config = dict(
    model='image classifier',
    dataset='scattered letters and digits in many colours',
    train_examples=97500,
    image_size=32,
    crop_scale_min=1,
    horizontal_flip=False,
    targets=['count'],
    num_classes=6,
    arch='resnext',
    norm='batchnorm',
    hidden_act='silu',
    depths=[3, 3, 8, 3],
    kernel_size=3,
    stem='single',
    avg_pool_shortcut=True,
    widths=[128, 224, 384, 672],
    loss='cross_entropy',
    init='trunc_normal_002',
    residual_init='none',
    optimizer='adamw',
    learning_rate=0.0015,
    beta1=0.9,
    beta2=0.95,
    eps=1e-08,
    max_grad_norm=1.0,
    max_steps=8300,
    batch_size=256,
    epochs=21.8,
    lr_schedule='step',
    warmup_steps=240,
    weight_decay=0.0,
)
Rows from block 7, named by matrix and row number. Each number is 128 + 32 x the weight over the matrix's rms, rounded and kept within 0 to 255. All counts start at 0. Numbers have three digits each.
# convs0: reduce pointwise conv (model.blocks.7.convs.0.weight, 192x384x1x1), inputs 192-383
convs0.106:074168160163128126182130118166184112141109127124174167143146121119219131115142114122132169143150119115117116205115134119067107127135225149127081156143128130186131130139124214138116185126159137156105134129129129175179121118094135115148120161143157128109136104133131123111136216129130189107161184241140112150138151158116190114133151127110121138153142215197152217136145216125146148134148156131126181146173122203130155112191113125125133181128127099115175174119117211204201079125126177153135161208128097148135154137107145116119127119225112189169142127145137095109123145215151113178
convs0.107:113114129178097094132101134109101161132149100085107115119100089088097105153129133102114112168109181097158120096109097107140090106098086156085090119118084126079156131124088101108105135108099098155115127096094143104124092101103096123117158111127177083149099151121088124171095090096134088116127114093098132134114088159123092088118115116072093123127158091110129092108148112117153100114136114097172071129122060106136137120082168139165113109089054138114101094089090065088094139108158088109082116088171098114124147104115181105106078143085163128118116089125120140125125101089112129120
convs0.108:199083097111111100106134104133114101098118144114053067107095146101107154100114086124168136080127120145092120113119112153186138111088106109131164092110109142096088104082124073104145114192111155058184073137168122051074127142127109096117118081081118109128103112119128156128095102150086096143069071098128168128117071093118106138104117084121145153066096085111092089135095105107107099099077059115089086082062103100113084144125108109117145072138134166193125102110102110092115189156113116086117042108127183093123080111134115134130121121093133128045118136132119139109156120112117103109
convs0.109:134102090152088096101115161124100144135140128158077085125074108159088084137148123111134141127112143132106103080090110084136105115057076149103076099167104159090139160103104080109154132087087110092101123118093131084118122105064137081154122115060150078167101099110108139149098084116106083156092086084125113132104066130142069098154115077093120150068126085088115074130116114105116085089109082120108079109098082090130091165109156124127125091122079092106105093098112099093100143123143089110102104087154105069155119135096138092121109157068158151099145094152146154181117129102114129111
convs0.110:153116086155114104145104157082113176162151103106151156164088096108110091157144108075129116162161180125173088112063059113170130114055115152070119168169050163111170161116075131093096154124096101179141143093111166142162079077133124119155166172084163065128089136112085101172074116105098101106171143126107128147084103170151153094153116086056110138124189125157125120135139102123169143119165129101129123130136073126157118109118173128159138123108103121140112106059094113127122133124171089101095159116171113095143120129089172107086096158110191159141138072164155116156131123107132146177
convs0.111:108105097162083110130075113101076191131127085093129130135115064099096117160114101123085142165106177089182131116087126080107125134121092127073081135141099131101187151112101124139126126084096086157092129081065157127151106091112134142126165142114171100136157123124098126152145098087150124129150134099102125128143096162121124099138156124121083113135186099126130108102131103113137124120135134137150085158118102113170127122101161100162101117105069120087107093111081090103104117093172109148139148110168097125118152139094165069101057172097153131134139104117140130136098124104104114143
convs0.112:236104092095089098096152157104116123146130154182085098120100129167110133122159094149123133108100101170125115096135142092136138141090116102105111077172123146106101164077150091105213103100098145075107090126119121077108155134101172119167087116088111103184119117202143199126147110159096101222114103104173157088124098158158087145149129096154162159111124108105079097172080106095079093106072089137082103115096157107126072189117111096106160079140096126125115115115126106093107150147082112111195077117117104084155118161153114093162113139103133120093163137136161182174111144118103101115
convs0.113:117115111158070081156087124114112168151119080092143143126113054083112109161109116116091135177103165066169143111069123069119138128099107133025085145135087107094167142134082136106119122069124084170089125059069155143155077078113102131125149145091174061142125119141082128151124119099134126136163133117082126116118085166130117085109130105086069129116193111131128115087122123105143092107156160120155076155127085115149134137114153102160088136080102115082105111075099103114118126109163112139133143104166100109123160117111169062096050161111148155134129100126118150144070111108111104158
convs0.114:135113103129111128113110129099091164136103090128131115112126090145099108134112121134054106124092145105145124103097140094106122156114091107088090115106103081084156137125128098168166114085119107133088110094070125125138106102111118123124141149113144129147154129148130145126155092104120098180126104077106110107181110114118102116129164128123107095120108090099103096093119094127137093125124122133161116145130160097168126158087140114131095123126072128065105088123075090097090132076141098151168133090148088126099154147122140098109085132093116112128144108090141168165059129091094108094
convs0.115:150087102108103120088107105081058135116098085125121117092152109141081101136083104122090083138090145097168124080105134105141108157152067097108146134087124079101131124116112092160169121112084099126132075089110138132138115108153109144110117145142131126137165152144122150115151058097140082168128108075112123091156148119112117124114163138121109083145127073097091059093089090090113134146106138139145159171133194067139108117066126097108091108116119152112076057123113059114067122105127082171193131071129114149083160140116139128108082113068117132135118118095139150134103118058083085101
convs0.116:129101095151097083152069117104099171145136078076146153137085067073109103165117110101102147191121186081169124121053090075119130129087113146046101143127049132096170138126055127105109149112103091204121137077089164146169062055120116125127166147097187072130097132118077107158107102073125132123182144122094133132093081166110138064124104096045055112119199124144135118103152115112151111098171147102159089136139088129158144129117161115179108126089092117099100108063087099117130114107172106139113154112173110123133147127089173065065078154118161156138126082138121116129086113113119122181
convs0.117:176022106113112099047125078068040143093118130097027060096116127098028131130098081115119123094121134132145134023126124148144094097111045144131156100100134127105121108051135000109159094140008145071157096124139132031093126149150124136091116112108118126123123124135132163124127034132126023144105007026141152101111118095110086144102117113130133119117131040033089014137061011052094109140046073113120116134055136004137018123049121098140128012124115150148035038126093041059042145153108026122154039039132147112107133108148131134135136118024132127042111131098100155119129114053062093094
convs0.118:227124103114112113110155179116131104162139135200096090135124115173130115115181105141128116103086083155113096113118138072129145134095127118103097105194131177125098192095132099113214111079114133083089094119111100093117135117072165087175088134099110117199102090197149175107117123139084121220117107117159141096108110167192098132156127110139148168110100126115085121147084134101064112114091103141086127119105137111093086197115107106100162093140117113088114129116156132117130156123101113116192086117119094107186118163136093071144111139128144145119163121168166192190115150137111116120
convs0.119:141100092169087101118119157104084150144163132134095092152059123137093128140155098103131155120120163148122103072111081109138112104072075136106099094181100163062126161100112072084131137112073128104138108132118139086122122129102129087165139114067164085162077118111109132156085076126107074130114095095131125138081078154150077120154108059103124159089127078096113068141096094108115105109117079102124087110098041062124090149095141105108135084120064120116097106101101088081085143146147079089081092078159146053160117145118152114108084155082161141083143103144152158170128126078107121124
convs0.120:186101119155107104082123173085092132126137140114116112125078124138092133113169104107157128117086108135126107098125104131159150089077092125123124132161112155109114125130115084044145105117102138106123075126125129106124112123129120116151094136097142083188075122117117143116103094135111095145130099062126137077066098134175104131139097055110120158069122095054049102144069078119101119109086127105123120092132075070120084159086127092116141099111088120115111101107104096119098163145099096061099102112114128080161110119135101105127125125086125110113132121156122175176136117080102114092
convs0.121:093158156120182183153172164152138146092095149196148135111175136188124110100143112203130126139118127148095094138177168100094157165151136135149086167165148150114145159145168133143125145120136137141085124158100116151173157127076179107157083163139096163140121090144184143097131140157114146133132146143177108151124115128134130138143139156163151163124153146125117135148133155131132120086137157166149115128158141135111146140131132124110140143179188075096142127158193134141139107097107155102131141141119104161162100159123145115181146087138098133164157137155140124158101185142131104134
convs0.122:047167164138107109184097129166169142097112088113153163112138099143182103106125110099106154145136124093123125172114107108084130087121155157097108165105111138151135118164099181103104149077197076142096124098089107156161094096124094126096116165145122101148114125120100112105115178092126178109148162174085083139095158097120141093106091131105097102128144182146107196095159166150148153146141147122145169124164110189104167101183136109116097184087158083082179188115149191188156068099115161076113147178117081120097148104096124116088113105181108167159091113108089127128112089179179127178
convs0.123:136129119150093098152085076124132135107076056110153150094118045101116116146080098132102139185109142041147129159095125093105133103122129118050103152107104098135144113136094141097142135098123034177103096048075126164184091097137079135088126201113162086139124135151077145107120129072144145130204137122078112120089127142089131098077109109103075128144188132114147147060138118119133119119144190090140142137165134147115128153126118084120072133061128116095121125088115134164142141089110132116139164128112106145106166079134146092078085083124097170171091110134061151130076101135121083175
convs0.124:124112070138076063145108161140109138145136104179147135142099092160099093142138098117100135124074112109120096133091112076099139120070103117070097145148091133086127160126107122118155112070106108136090111077077119150139105095088120110139133142077142063166115114147098141137113101109091127162164128096112113107139077150157131098155138065100103114084148096089107112106099103139119093104114162117146096093138098127144107173078129109130126129108045122062099083092096112130123131111139134124152149120131075074142105130120109073104063153096139131154147102126146160177081129100091141126
convs0.125:099142172118172182152173181169143141106097143194143140123149133195150106080158141183132107149153127138101112139159157134090139154134143148150083152169152159107161163147164137142126161122154139134104127148108113133165166139078197090176099165131099160137131084140211127113131143152105136137125148158171108140137101127133120132173145177154159157114140147151113136152159154153164117088151140182169092102142135158106155156158150136137167154191179083108150156152191130133137107094111147093128147136136125139183093176116168121178151106145110133138174134165159120158123192138159149140
convs0.126:092144162126179173155220171164134127087087182172146138116168175167140109083152132166157120131167111166084115146209156140106156132154135148172118141156191177108149138142193135132136140137146150117132119171126088134156190166083179110153093148136086182135118116140194132088120131183120125129135140132184121142121138123139106157149128177163205180136122148130118123169153150160151117086133143164165099119140113140089151144154142129105176151162179102129154148174170132125145129129108147104128139139114120154170093149137138126197166087138088135143139163166137115136162163142168126140
convs0.127:136124126157105083152089139138121138129143105094099126121091110104143126158156124056143087168145159127153116121087067146118080034083139178089115147144078146152166116120082133070091183148130115145138114102135150107145088104126101129142149142114137065125083150086075118135043144116140116119127125136091137169077130129165136102107059060078096136136157134158114127126182132122184149164150116064126151156111101141109155105138156130149142123068106125149153139069113141145139129141116115096099118128151141080142157089093181130078107128143140186117094106149098107132174086133145141164
convs0.128:169125148148127118073115149111099130126140141120091076116097131120077129110168105107177132101126127132110120089120100161140139095086081149120116120158112160102103127128120065054124116154100133074155093137132134086128125123106113097146100132096120112135079110111114127115088086124109071113121073066106115085078092121178093119117083094108132153091106073045073073147067067102102128108063103111147128106104087057105085139093112108106149100107113120155112099111118080103080149152116091073088080095124153096154122109116120149108143124051119124103120120162105135159166120085115133096
convs0.129:069122124138190190148148190165114167120133140196135148148177115194111128142172159150103117146099135133107114131150135117068133165147124187142081116175144159130154177118149122156127117118119124120085135163111154144180130132091146113164132166138111169105140127108162113138115116143117132124147127122139075172164139136154105132176133172141156132141172114117165113136132126138166132112149140155175124134130129127117119126110157133139143135166163057093117112158205105124123076092135124145133148111131115143171115179129148114147171143105120153135163140144180093162102160123113148131
convs0.130:143113111139137134122129203126112117107131143207103096141158128187100109097210124144170111119107111142081081113130122122114173122107113143118099091224123219095129173111125092111137124140121130063131112127109108085123126119064169081220098150102099134161108096131154146108101105139105101139121105114155114127118096145195100126173118113119130203121106097097085092160112114118111102093086117142127104109101134109096096164121139112103206096151150088130114113124197106110122140120101114106133089112112133120251077176115124100131143133100118128107164119219156137166159153107113129102
convs0.131:117139128129161146153214174169145130101093173201146140120144155178139118089154111171148115137140100163081110133156151121114168136132138143144100151166142174110145152144168128135142142115150167120098104157125100133148179136084186096165078166116090145134108102139201127097113133185114134129121131133222109124105116113137123150150127149153184180115149139129090142178132135148127114078145148170140100098146131135077151169153126103102193150183171094108155152139183130127140127121099153089123135131116112144165077165138147110241153102136103129150180141177147124151131205128155124129
convs0.132:054191168155127136178133118157169110162103120131179156138137117126185117136127139129124199115146110124131131212124151119063126145135210149126069127124125133154131137174137224143096184139198125153093168119111139172177138142103124112137145154127169131101143109132123130100137201124129205115155178198135098164150124155126162125132163138135128129146133205195174217119167191171137153112161164143142177146169107216137174111195091144121125191115114090112181190123113187192193082129167179168116169189118120145144139142141143113120124113203112161176140143134134098107132124190178132160
convs0.133:183122090135099096145155141162134103108108138157138150112103128139151137100145084159167155097091085154102139165132129144157173134120158098116166114161149175127108158117141135133227119151161099114149079123144119140118139148111167130130063134117115130191128137192132238090113153153112161188147126135135186095110117159152112145138116107128149172096121144119065148158102142128105143128124155138111132085152126142099116243131094068095139131098120166143147142130137151155151214148103134094172135160116140116175133147144107132138099095154102122145144166170117220194140141157120077134
convs0.134:082151154162109131149103161140145150152151112121157153157106087121146042144177152097147163167133136111142065150081069091069108129085149194077072137168070175132152146154067148110072162108137114142077145090066129154167090044093141063190161138063163061100101092081109044156099155104103138078159152154115047170109097159175136065157128092074080164146160158152177157149147148147136097094166152111153111127135113140136153104169160158161153150114124052103155159069129146142154069116157126137073145151133099105181124157073159071093134146133157159142153056169156084122159130134151177163
convs0.135:166126089138114105115130143140138116142142129161100095143085105159131125116168097138135157102089082138096110135128124086120140119069136116117117082178117168120093156063126116100206104100113117058110088107114106088108127112098144098160117104077142107202091100179126189140118137139080119208078111136136142122117088184159103111158122074120132159053089130110070137145097125105071102096084101126072099073100112138142077210117115095127148083133103128113122129114130147123143175137127121089148074136120105069174094152136095110131120147133127151086157123170147217226108142133093105113
convs0.136:139115110156118108091126156119135127164162133143060062175081117151115116094177126132153152086077093133092089110117126092093127122084128118120118069189100182126106163069108093104160095089103122050092108134105096068099129115080146084155124102072138092193079085140118160136111132126073101189064078111143109135095081182155075118155119086124136163065097122096101127147074102109064114103066069129076109096090087110139063184119118119121160069121135112105122122113134122106127170130133111088128053123123087084189100149134090083121126143102157153087166124169158183187104142128098137103
convs0.137:060196173156101130205140126164184121140123141115179179137139121120195121136138133136125175132130128126141137223147132124050105125147192159126086127141119138153137143181147251127111186128207126151105160124126144170183130123115137132144136158131156137106135121138131131121129195119137219101162207235120114142149134125134177128122141132136136140141138209195166223126175210188149146130165174136143165152167112248137195116186112147117136224131108100125172185145116178180214068122152187157125181185118105146149143132138134126130109116206106154164116136131128106118121136210187138166
convs0.138:058204179163119138177147117156180121140103137123175163138135121111201129126125144136129189115140115126124136234135135120081106156142212151130095130127134136155131126169126230124118185132199119145099165124125128176161125126121128120138143150140187134116151118139139144111144208126143214125170197225128111157152142123113168124120157119140135130155131223198164225131147200188145155119161158143138160157177113238149184129194081155118126203128121101117185197137110204189193084126163187154122158196119119144135149147127122104142128120200104148173123137142123110127125135198181148163